A small image captioner, trained from scratch.
Model: 64-pixel images, encoder norm batchnorm, decoder norm layernorm.
Training: soap at rate 0.0023, 5200 steps, batches of 384.
Data: trained on drawn human figures in many poses, 195000 training examples.
Rows from block 13 of the image encoder, named by matrix and row number. Rows with one number belong to one channel. Each number is 128 + 24 x the weight over its row's rms, rounded and kept within 0 to 255. All counts start at 0. Numbers have three digits each. After the name is the row's rms in percent of the matrix's.
# convs0: first 3x3 conv (encoder.blocks.13.convs.0.weight, 256x256x3x3), inputs 176-179, a 3x3 kernel for each
# convs1: second 3x3 conv (encoder.blocks.13.convs.1.weight, 256x256x3x3, transposed), outputs 176-179, a 3x3 kernel for each
convs0.3 086:134127122109108117123098167143112124109112127147180082106106135076098117106104063100118132150129182129137157
convs0.4 084:169121104127106110176124122144166128095168109085106117104142140141119129149129117085147091125130124119141148
convs0.5 098:121123096103128166128098115127130139095179115161136083113111142147137182073121134157095154165070159123127100
convs0.6 099:100129136141133117095150137109086122145099114108118147187146104123115176094123121112138127132188084148183096
convs0.7 094:146099144089103144170101154107148129118096138121111169140093170137142168132121120112154155112108140113140154
convs0.8 093:136100166108123148148105172148109146153091105124123104137100136128134173111092134129150113114122176125125125
convs0.9 095:131133132121124096129118167138127145120127151130107148115145142154139132131143139130114107099143136123154140
convs0.10 111:104129105142131139091093113105095136136106123117107139163126121142142122097111168111123120080119148181160074
convs0.11 099:097162146134107115169117121121143100098143103124176081165119092141105127161129147142126114119159120107106087
convs0.12 101:076121146120137101146095140138103131145154166130116124138120122127157120154127104111086124120138140112119096
convs0.13 105:142104136157116122116141133114136135133120136143161150139131123131133136147173119170127121113137123122161187
convs0.14 104:120093156141160122128139087125124126153109172090109208107130084159084124165154153119153120091125124162104134
convs0.15 094:096138117135178097192106108121119109136107099169149148093105110148090117121134123122103120150078110112122122
convs0.16 096:121089142112146139164145129152087160149143071142122183134134134152148124155111150120161144119112163135110067
convs0.17 094:098115103098141132203090128157149151090082121140142149182105127162133119155122153097109128083132120188147123
convs0.18 098:104134122104133111081115112127124116106144112121122059111128143108107103129095109133126114126135138091116106
convs0.19 102:106139126121162100134125116132106103111139144108109116129117128140145149152116168134162087142126106154096125
convs0.20 104:126102125128133115153128135141160087132143131150125104153102114166143144081124124102114119157116106103122124
convs0.21 097:129169127148134112113138146108139111152227060171149164086124131126109115164135117156096122149139099124093063
convs0.22 105:120131112157145114146150115145140130142124119150123127147156147131114100142129118131102115094120174106141122
convs0.23 093:122140110128137144085138081136147125152075141176167070119124127124200151125150136119132145132111092128126126
convs0.24 097:132128119124089146159111162145142134135149127145141128137144147125118154146077126193133106092117145152115141
convs0.25 105:166089119101152170145105090122158113120095083135102145116152143152110107124096137160119137092150142095131129
convs0.26 101:089129127129132117142154106131121089101158078105149111125125123120096132105133111108127141140107140115140114
convs0.27 094:091073138195146128114094108149160128162118145137097107125127102145123156157147133149130135163149120077101151
convs0.28 096:140117139130102130122128151121122121138110118124071114148122120104138053118106108133112117122155123126127135
convs0.29 104:133120094130107149114123150149124119131097097142108136130102134083127110126144121156100126141140131133151104
convs0.30 103:149156121138157118153116138115119130147069134158155128117122127139148140141132106137167095160117117109106116
convs0.31 101:132100104110116115106106168136117092118095107102163108140072074142131155166142161111155128127128122113156117
convs0.32 097:141134139096155135103078089135127138110150097109135106142097098123157125106120129140130124145107107155127176
convs0.33 099:148129137125052100120127157133155119128173119143101095087137125142074135109078109122084106128112174142142073
convs0.34 101:115134125137128151116133109118115124162080100121139136133115148086118120127134167134139105153150134105134141
convs0.35 096:120134168153128100149149140116104115128120111107108115111127134116121143107106118157096174112107099151128147
convs1.3 086:156128114118124141125117131135103156097170154106129130122155101104100095162130174107097112118158130115110124
convs1.4 084:105083155112081151137106151100093136112110122090134128122133092126100145122116125112134131098139107134113107
convs1.5 099:096119129161108094112178126108125114074157095152097130126127103131128094125104115134108152114122096116161135
convs1.6 098:113131097115117151117116082105112117095116132117088117152099139162097136078097162126143110132116160111136102
convs1.7 098:117102130121102097117099148109133119091080097157172101076164138104157153098100182138120121137140130124148107
convs1.8 094:132137134141144121107129155146131142134122154088134139140152165147129100132118133102133170127135151125098144
convs1.9 092:096116178111138115090103153089148148122142113118146100143116072140162168111159169147090139155122114119120132
convs1.10 103:154121125133150121133131151116139145146123114163107155117128121126151152120147135122135193128106116111139123
convs1.11 104:111102120117128093119141104119112112090125142155132116128111128171136131102129137140115104120161100148143104
convs1.12 099:119117140122132158136093132098096118105162145138163113130142123133148093127134123129125103157169114173137124
convs1.13 106:149114132092128160120150130132139155146134103119136112125126132069091140143129093116137128141112129129089143
convs1.14 101:115112142170132153122142138124161143140104094141127115114145145117122170099078136133124112122140147129115162
convs1.15 099:115143097111157141129102106104178154145110074113193092127123113105132138112122146119164127103105070104127078
convs1.16 095:113126133120109128122141121112112124128142090096130127148109124114127130099128149130156128114133151120138130
convs1.17 095:118130157139137133126128128148109119133148112130115138138111138119072148140133158125189123121134101122116140
convs1.18 098:125098113124172119147142119074183190175118090130128150153086077139122107134115116120172134148123124145128128
convs1.19 100:122120120154109086081130115119117112156103138140094117144099094113169111089125184179106145133169112143102118
convs1.20 105:151141128139135133128111124127140113112097159120085140102102125127163118151093122138079166124121158162163152
convs1.21 092:113134134136136112112132106142089125106170134100122129091109113164143105166177082106116101166123152122077146
convs1.22 103:104143180151151123126139114129094142127116125116116131149131119111103145120158123145102122122117111113065113
convs1.23 093:129133133155117106165142154119148138085162104103096147113119143117155132141113129098087137080098130108134110
convs1.24 095:135111104132119136141119107121143114145161107108125136077129160133166144087132143131140128122133138124151137
convs1.25 106:123129097110091115090085137125118112138107133113099132111119127109134184102124095136142127156124115125153127
convs1.26 100:145135113143159088116130106114170120152155136102090133126095124123138116157194138100142138122134146127121117
convs1.27 092:132127149112128148136114118118108119131091058144155093135107078144114126141144093140117133140100117131102129
convs1.28 097:090122102128109127120116149161112100129150153123146094123127130084107120147108153122156094127131125124131131
convs1.29 106:095149144108145130115128113176160170133068149108169108095108131117145126124091197140157124114151133096126096
convs1.30 100:118097153116145114126151126078099136103122097121129112138153130140121090124165240145119156123155109147131137
convs1.31 105:137102116139146143144116141129104145137120107116152113136105134116141124121131065131096104107119109170110166
convs1.32 095:144149115114167142124149122154141119114114139106161137135102088135133135124105135133146114107135100114146130
convs1.33 094:113141103133148111101130121120129105118139112183125123139117167119176154176098112138113111119125143117127132
convs1.34 103:120130163115163099074129112095127131161092146125148134141140089136108134098086146111135135094117129147132163
convs1.35 098:097154137118150145152133130129095158101169124118087118159121103129095112126122119130116130090122113125116156